{"model": "contrastive audio-text model", "dataset": "single English nouns, adjectives and verbs, spoken by a formant synthesiser in many voices", "train_examples": 78125, "time_shift_ms": 50, "n_mels": 40, "hop_length": 160, "input": "mfcc", "spec_augment": true, "win_length": 400, "tokenizer": "word", "vocab_size": 118, "loss": "softmax", "embed_dim": 384, "encoder_arch": "mobilenet_v2", "encoder_norm": "batchnorm", "encoder_activation": "silu", "encoder_drop_path": 0.1, "encoder_depths": [4, 4, 4, 4], "encoder_kernel_size": 5, "encoder_stem": "single", "encoder_expansion": 4, "encoder_widths": [128, 160, 200, 248], "text_encoder_causal": false, "text_encoder_width": 128, "text_encoder_layers": 6, "text_encoder_norm": "layernorm", "text_encoder_norm_position": "pre", "text_encoder_activation": "gelu", "text_encoder_mlp_ratio": 3, "text_encoder_head_dim": 64, "text_encoder_fused_qkv": false, "text_encoder_bias": "all", "text_encoder_qk_norm": false, "text_encoder_layer_scale_init": 0.01, "text_encoder_parallel_block": false, "text_encoder_inner_norm": false, "text_encoder_drop_path": 0.15, "text_encoder_positions": "learned", "init": "kaiming_normal", "residual_init": "scaled_by_depth", "optimizer": "soap", "beta2": 0.95, "learning_rate": 0.0041, "beta1": 0.9, "shampoo_beta": 0.95, "eps": 1e-08, "precondition_frequency": 16, "max_precond_dim": 1024, "one_sided": false, "adamw_lr_other_params": 0.003, "max_grad_norm": 1.0, "max_steps": 7300, "batch_size": 128, "epochs": 12.0, "lr_schedule": "wsd_sqrt", "decay_fraction": 0.4, "final_lr_fraction": 0, "warmup_steps": 140, "weight_decay": 0.1, "adamw_weight_decay_other_params": 0.05}
Rows from block 12 of the audio encoder, named by matrix and row number. Rows with one number belong to one channel. Each number is 500 + 25 x the weight over its row's rms, rounded and kept within 0 to 999. All counts start at 0. Numbers have three digits each. After the name is the row's rms in percent of the matrix's.
# convs0: expand pointwise conv (encoder.blocks.12.convs.0.weight, 800x200x1), inputs 0-99
# convs1: depthwise width-5 conv, stride 2 (encoder.blocks.12.convs.1.weight, 800x1x5, trained with AdamW), a 5 kernel
# convs2: project pointwise conv (encoder.blocks.12.convs.2.weight, 248x800x1, transposed), outputs 0-82
convs0.437 103:494521537528509494482481507519493532501456517466554482503503520528482486467488501493513529492498487493514489535467491487487488525538455528496493452528515536454509514508518494482493509513523446541526445509459466479512491514480543502568510501492475470496470481495487470509453457488449466521505478489515
convs0.438 117:496497491492497493504507523490512503489478519504544500476491521493496460504488551478491481534495500502482486493488488502512524478554505439518469528469470531502499512506514468479476481511511495485521456538529484523483529528456477543492534502515478514495446527532518506476531489496481504493548526504516
convs0.439 095:536500535530499486565458514491511467509510473508495522454474496492501498470526483500527491446481557493490485516493510581504478502435521480531528486486520506467450507522501490464538506479522485540500495504489531531486471530496477534492500482518516505482498499487503503482540542490470447493506477519443
convs0.440 107:477500509440476489479486520526467498508496502471501515494502526518501492437505531494499493508478514509500539499475490514508479480498510507503494469480492486483523417531472560516479471500473480485479460516496503465532521456505531495515455544480487510471494529485469518575508513524484480486471493470493
convs0.441 101:518533458500474482470494461472538498483493556507480489501492527467521511523489512504486488536525492490499483478544481497536502525487496511514485538468459480509506442482523496524476468543524510548519521455537489466521470456506479515528447499475473542462455477516477529487536531514485483487483475499533
convs0.442 082:500538575528466496523495526521519518494538478490494471507502457499487526534439493499482462465484496486479510528468461523495587487492467490504439511518511532509542524486472484485470510486490491525506543498482502502514522527547486517514515499518497441503499514528510472512477505475494511470492518519489
convs0.443 098:484475494525515528456493499494493494479530507481457449480480507488515495479489498533533481489535489474536520551508500480514479507497465466497469520491523533478502516508529490483488433507480464516576490523503485501487494486511481494515493512527515535536483532480498514500476495503523499530492516465473
convs0.444 101:498502538480505526504497401464499534475518490477509500504508471475490488471483514530451519493510476485507452481502517461505523484492498526495499499493480476511517521466519506509439522461492514496458506517513497515493531558492523483505503502504544507499534475484496457499524508456540501483485505429472
convs0.445 097:458520504451486533546483493507488491474495507540518473478488471483479518448514540503507503514502512528482504551481475475513490519519497511475514517529474471451523542507554485502453459546502506494489499502500483524516494465531491542518500488506494467473498451462479522517440504477441505492495480460490
convs0.446 097:462516462488508510499495453487530499482481536522489531480488468460478518502503495496517526511511499477505508498502455437560495491467507505506478546472484481508518519472555449498487500517530522487457505523553473511517503520520500459522500485482474530481494528501495516477515508521499481522481468450531
convs0.447 091:495501510534535530479535525526481544471494469521514531481510472551554463545517534527504521502511447518502499486483476492466492498522509534501513508515504501546467527512494541513520448531430480547526510492497489474507495509523491506495475516496508508488524515526505487548467473530513523455523525518519
convs0.448 110:487524528474470501468505516492486511489542458507495498459479510497498498466564545492495442508478487476528515481518516507498527473527514491503508480476481517498452459542560492501535475499485460454465535524488474455533473505551516485535555479492512514527478510510540520553483513535511464463506520492485
convs0.449 108:517530439536487520483493465470492491471508533525508508492480500468527511539508515481470496510513473508512536547499460508475501501497468537486479483465508485471548492500499462484524497516467489528492480499533485471519500490491498487516491511527460494561501549455488548507541507498473507516511500447503
convs0.450 106:494537507472525509494484493515503492554521513497504537496520514530442500533501472482502508547511490516502477488484544503493476507531534507475514506498516515441507438527522523480491517509513497507546510477465521479489467487545498489543489523488497507512468510561528532517550543523502530487523489455487
convs0.451 095:496469469514540530510491509484496502498499517540510513516495490530491474506506489511460541511487507508484481464531520512511534450517487519517468556517503512506540448444457507527505565497486470488504485500471521488495525477512465476513484517498502508462550521489527463486501536523510506520515509509512
convs0.452 100:521518474526543482530498513505487515534491497480508502524488494491496520555527464514463517478482530517451504452508484471485538528536513511520504457467462525510470512522503515505532525511490466521526507516482518479493491492492552524533519474489483496541481483526489491513519470525496499517470504486518
convs0.453 086:497473497437523535481536525452489519516496528488481491513477479535487487469483500515521511452477508497526517500440455476480511501509524538516559530513551505490457523522492533499497461517485497539509494512481516499533487533455503513483551544520503552485517532476551516453519502534499500492486482466531
convs0.454 088:477547480535461449518529482528480481498478541455456504485482498507490483509485432464535487496535477496540444484540508517473551506475518512445482501488499530485524537528480503518502503499495496479519493481534512491518496533496504512517480530498539507509484495492499498521495497516518463490483533490508
convs0.455 109:514504537495463491429496475503486524531530533532492533472481506529486520537467471528483507493514474478508506447488554486483503521530481520522507552533498527463448476521515455507487435485461531489489493490508458509531505487494489519523496487487512501467503461522522525471491482522535515471515464482510
convs0.456 092:470469436510467480465500488469512476501501486512519561480486540532514527505523490490513510546494499518497457509474507481489445485495541519481502504476531487474516464513514533486514497505491508475505513509518479504472460503499488493475528559524526524521548499496488500481489480546512501495463482482554
convs0.457 102:495530496497499486494515528481494493473482492529481499484502524492504490525521506555461475498539518504477529489455449484465509503508493483523521533495455519490520484482504522484495524525481486484562499506521513499470429561466469497447504508505517451494535466512484498514560483529513510451514494507473
convs0.458 102:517517506505462493482492538497546483543516504466538531514476517482478488489520537516502471465544501502448508512489502519510436545475509484508498503473454492497502560502527486491511504510518454516485504542518465508513473528526511531477468494451491501522510489464486499469562466524509482525546493510488
convs0.459 102:505451506535554523476480515520509467492494504490497504427520490493467495507500511481507494451496451514532499486497469506511521490527493510505517484444488506514501477512506495498486492510476492485476507500511524476520522484520546501555499492540458463507550506537499517541496520494561543480489517489483
convs0.460 101:523457494542492459500519494510500485509492514467460500488490499532529475463490537515516468498462499540480480508509516487519462465511475487482517450475520506483477490465532448509463497537475518530509479518472452449532516524528510497501545458498453536503471464499523445526518522563495495501462482519536
convs0.461 092:518516507542526458522538492491519516470538457503508533478484489529536429516506450560480545534507509522525500474510498505489495511504494483498504506483492473493511523477495500497505487499489533547504499450473547551501471504498528483502512474471478539497504499498507479518482495555540484536496489476529
convs0.462 093:540499498502496510492476503492460487520459540508501477503477543483507463492495526543515532516523500515492501525493523482534532494501464473454519465513506534498494527458518495469489462496441499535474507490518491520544488513502489545530458509497456502485473432513508453489479499492473495520531510491480
convs0.463 099:455456521472498506502505490511535508505514480503497493494489505522505495475500572490501449493569503494477503451492488511503520466536510518497506492428467491490503523478525491446503481521486513511512528523544468512514465503490498516563464494481490507490496514475514490506559508514494496522506470470533
convs0.464 101:521461541501516501511465515483504511511491473458516517514518449485502524487506540525501474503487510490501489523440479495528480474509516523529469483543520493503509472504503485484521478505582485510499513502495519456531474531468506494519486493508522496514475487466502484427481510495484518489491502493477
convs1.437 071:464490507534523
convs1.438 060:466479497529525
convs1.439 075:519489473476463
convs1.440 115:497533526511465
convs1.441 166:530505460505476
convs1.442 127:457472478494494
convs1.443 091:470477509529528
convs1.444 055:513529505477461
convs1.445 137:524545518507510
convs1.446 078:523524508487458
convs1.447 108:534491477473474
convs1.448 106:526467475522483
convs1.449 060:527533505466487
convs1.450 085:475479526533518
convs1.451 122:498483452515517
convs1.452 094:468531529500484
convs1.453 135:518544513507525
convs1.454 130:459481518477484
convs1.455 089:461475506526515
convs1.456 103:543529493493482
convs1.457 093:482508542531498
convs1.458 104:498467496517542
convs1.459 099:455518506475510
convs1.460 105:459509526522485
convs1.461 089:493492460463510
convs1.462 105:510486497494447
convs1.463 091:542536500498490
convs1.464 113:512488454510524
convs2.437 108:498472516545524487448511511499516492535518535500496472543473502526513507498524491486503556508477491476516502502469515523502500486500516523520531489478466531488469490463521494498517496521506455462488498485453493520538510498505450503501501477533532521
convs2.438 113:537482484511472528508466517467486502512500521483538469519520446428516498475491480513453474532494538480522492461516465535433485509505448536513487567487488505497488493483506541458442519507462544504481534489532500487476485510490540471496455510510511552
convs2.439 094:446549471497525519499486459507466463469511424503490506496517554499518482477504471527485504513552524499486465511500507502513497450530495517485501484487496507523504506448510519495495541497527504461494504539473488540495486497520502494531538537477468496
convs2.440 102:500532515513476469489527472525503524493488517444481523498483460522487498514525497521528536518498539538466504458492485502541496479497492492510502492501465461464520502479469521472515492494479493522502502482462536482533532487500511524524510490500511513
convs2.441 088:494507540529509499468487528516487496500481512505537481501485484484552455514484506437467543514501569517519496483481555503512537479470492505474498528491520487492486478529468490513502517496489503502467496542469464525512491528470527580564493471507469509
convs2.442 083:521491478514506484485518525539465476542520508516460533565483511493514531509506472469492482556476520467492468517478469468549479469534489530503471530509500500497479513524488514508483520489521491479515451477496484503530493473486488518464483506530487480
convs2.443 103:493503493513516520503527504550528512516486504508513465502507483507510484443521488518518477542502506503476463501502528498469527505514498528477485493473512509468499480542495488562551505512549513499533521468488487475480487499463428553479454455469481496
convs2.444 104:510494492509486515519508550495519482489506472505470483506518495434479522504509523492511476489510505481484462506505488493492498531504471463515492529485514555498513478476500488496484475444503459523520483468504498504465477503464475510490470501481490494
convs2.445 091:504505459466511560514514541482520499464485469487476465542479534527501486458469511538483487485496490492465539516527504494530529467544522503531536503485519487489556443516498500519489512525516526534515483500489474520464479495523497537462505475505463463
convs2.446 098:535483542472458467526492514493475516489491475506500512492470476465493506488498512524472507505482496474519547462475518489471531498501545511513456521484481492483502467491478495471477516448523531500492506513533515478545513510485471502520474469488496558
convs2.447 103:506492501533515555487502485539509453471546506522466525469482493535550471498439522483485500507558507483501484495462516542478555513509489521496494524500493495502497461487486521485520477468514425521485553498546489481544521497475520499495455534493461518
convs2.448 095:490531490490493481467540440476487512484490554478442519476524514470476516496515510518481536490497478538516514516513517512512467501511532481557482458520453459475495483532521480485487498503519502539505503451489532476497501503498488475438530475522518511
convs2.449 102:487537522474510463494532517505506536510502529482500485553476549487487497478505505515523519453480511495454519482470455487506521492487545477508492515482524491551560502521562508465507496488504558518478554505482471463502508487485502533502505498509497517
convs2.450 117:495479497491484496523525506533544481550529522513505494466519508485479507478510465529491540483482525473471469483528463487480507513495525543559544490466503483489499478535503529479486549518518495511477476476524512512519497527514490487462471491503485476
convs2.451 095:481530528483551479527492465473491534489481501532534514491499506500508512480473516488470502496428545509487492497538492509509490485511528520529526499518510486510510518483520497506481498458499473493503497493464456513522523510472497478481462504498463483
convs2.452 089:515539541528497505481504462509480502511511493505500506481542493515481468543543503472520519488495476513497461492499486489453505465509504479559482456507499470531519467495480509460489539476482471511559483493490487499480503512518518533520467485485487519
convs2.453 095:544483504470502503534492524475502497515528546480503522498509467499486475450526490466486477544521536511510460513476494473489489543522497481533472516510460463477480469532526500474457456517526546502473460520504525496539515552525490530501516494513464478
convs2.454 091:485498513514448505551522470482483543536514426495518560506511505489484471485510499515487487525514484461526461518460486512557496446508481490466512520516511489488526520488496510531497539499489499526592525475505477474483494534518560520486485501521448524
convs2.455 105:472534490468492507545508507539511552534515459536479516448492504520523480503489477478450519518484495483522512507498514496459485461528518452529527512498496452483494513548531519518519486467464501531482527494541521486454528447455533489522519501466497448
convs2.456 100:474482524510496537487488449495515492531525515480513533471499541525521524523513501502493519496455479528500532534486523503532537491475483536497489443512505504509474537467486506474451539531479509513509529482505464568506462505525482524468510538535531458
convs2.457 099:501493529508498505524586549451472485466503475432523509499515480478539497479471488486516516465526508493523492523442490499481525503510488509486516532518484480530492474544500519490452507530512494519512503517500527485463494475498496475511545508471500508
convs2.458 098:458547514514462490495533498505476526510521517530462489486513530488503484468512524540526510526514520510467526526525547496503494510493528491450495512532561524496523500476499476464512533499458506482502516506495489477495501452487549527480510527503537516
convs2.459 085:505524471488474475519547468471494497482576502501502477507496513540497518507535521498548545485480499510512517515548449452499519550494507529481525476498537507477523453505498497505505507502457504485507457508545514514544504481472507509516497492507473521
convs2.460 106:515450477473501453498541517531495488508453488530470505520493492521481552480519510490478476519497527501538516503513494468531482518499471459522511497504526511496519486492502467484473504508495468500471465506474512511514496561495480484440526514517489454
convs2.461 089:488489514477488471468469455492490515476478497532495513527481464455481556506468473478504526511526463489488501475467519467456513487470554490468472473503525515467499554513480528531506438486501506502506520509472498486501529455533492511528509493519503489
convs2.462 092:510459513515469529495498456478497511532550487517448487527507502484522460497531472507467511502498495541477496508461513483467462502562497492481470529434511538487502511453528468492493511494532491500466492493485518495525482517485514484498490499502481533
convs2.463 107:507539529481474447493467482476512467476473486503490474517477523497516547501520506481493523479509505547478517549495519490478498500463504504522463474480501504544485503508460492465553492465511463523498539482493495532479497453479485473486473522503527525
convs2.464 090:493485492506487489484544482517464464508515508464507506491531530489473474471489420504524461510497530452464501513513528505527501497509434514521502455515478516522478501508482539505498520520487530568437500500453492523496497534535516524501501475476502486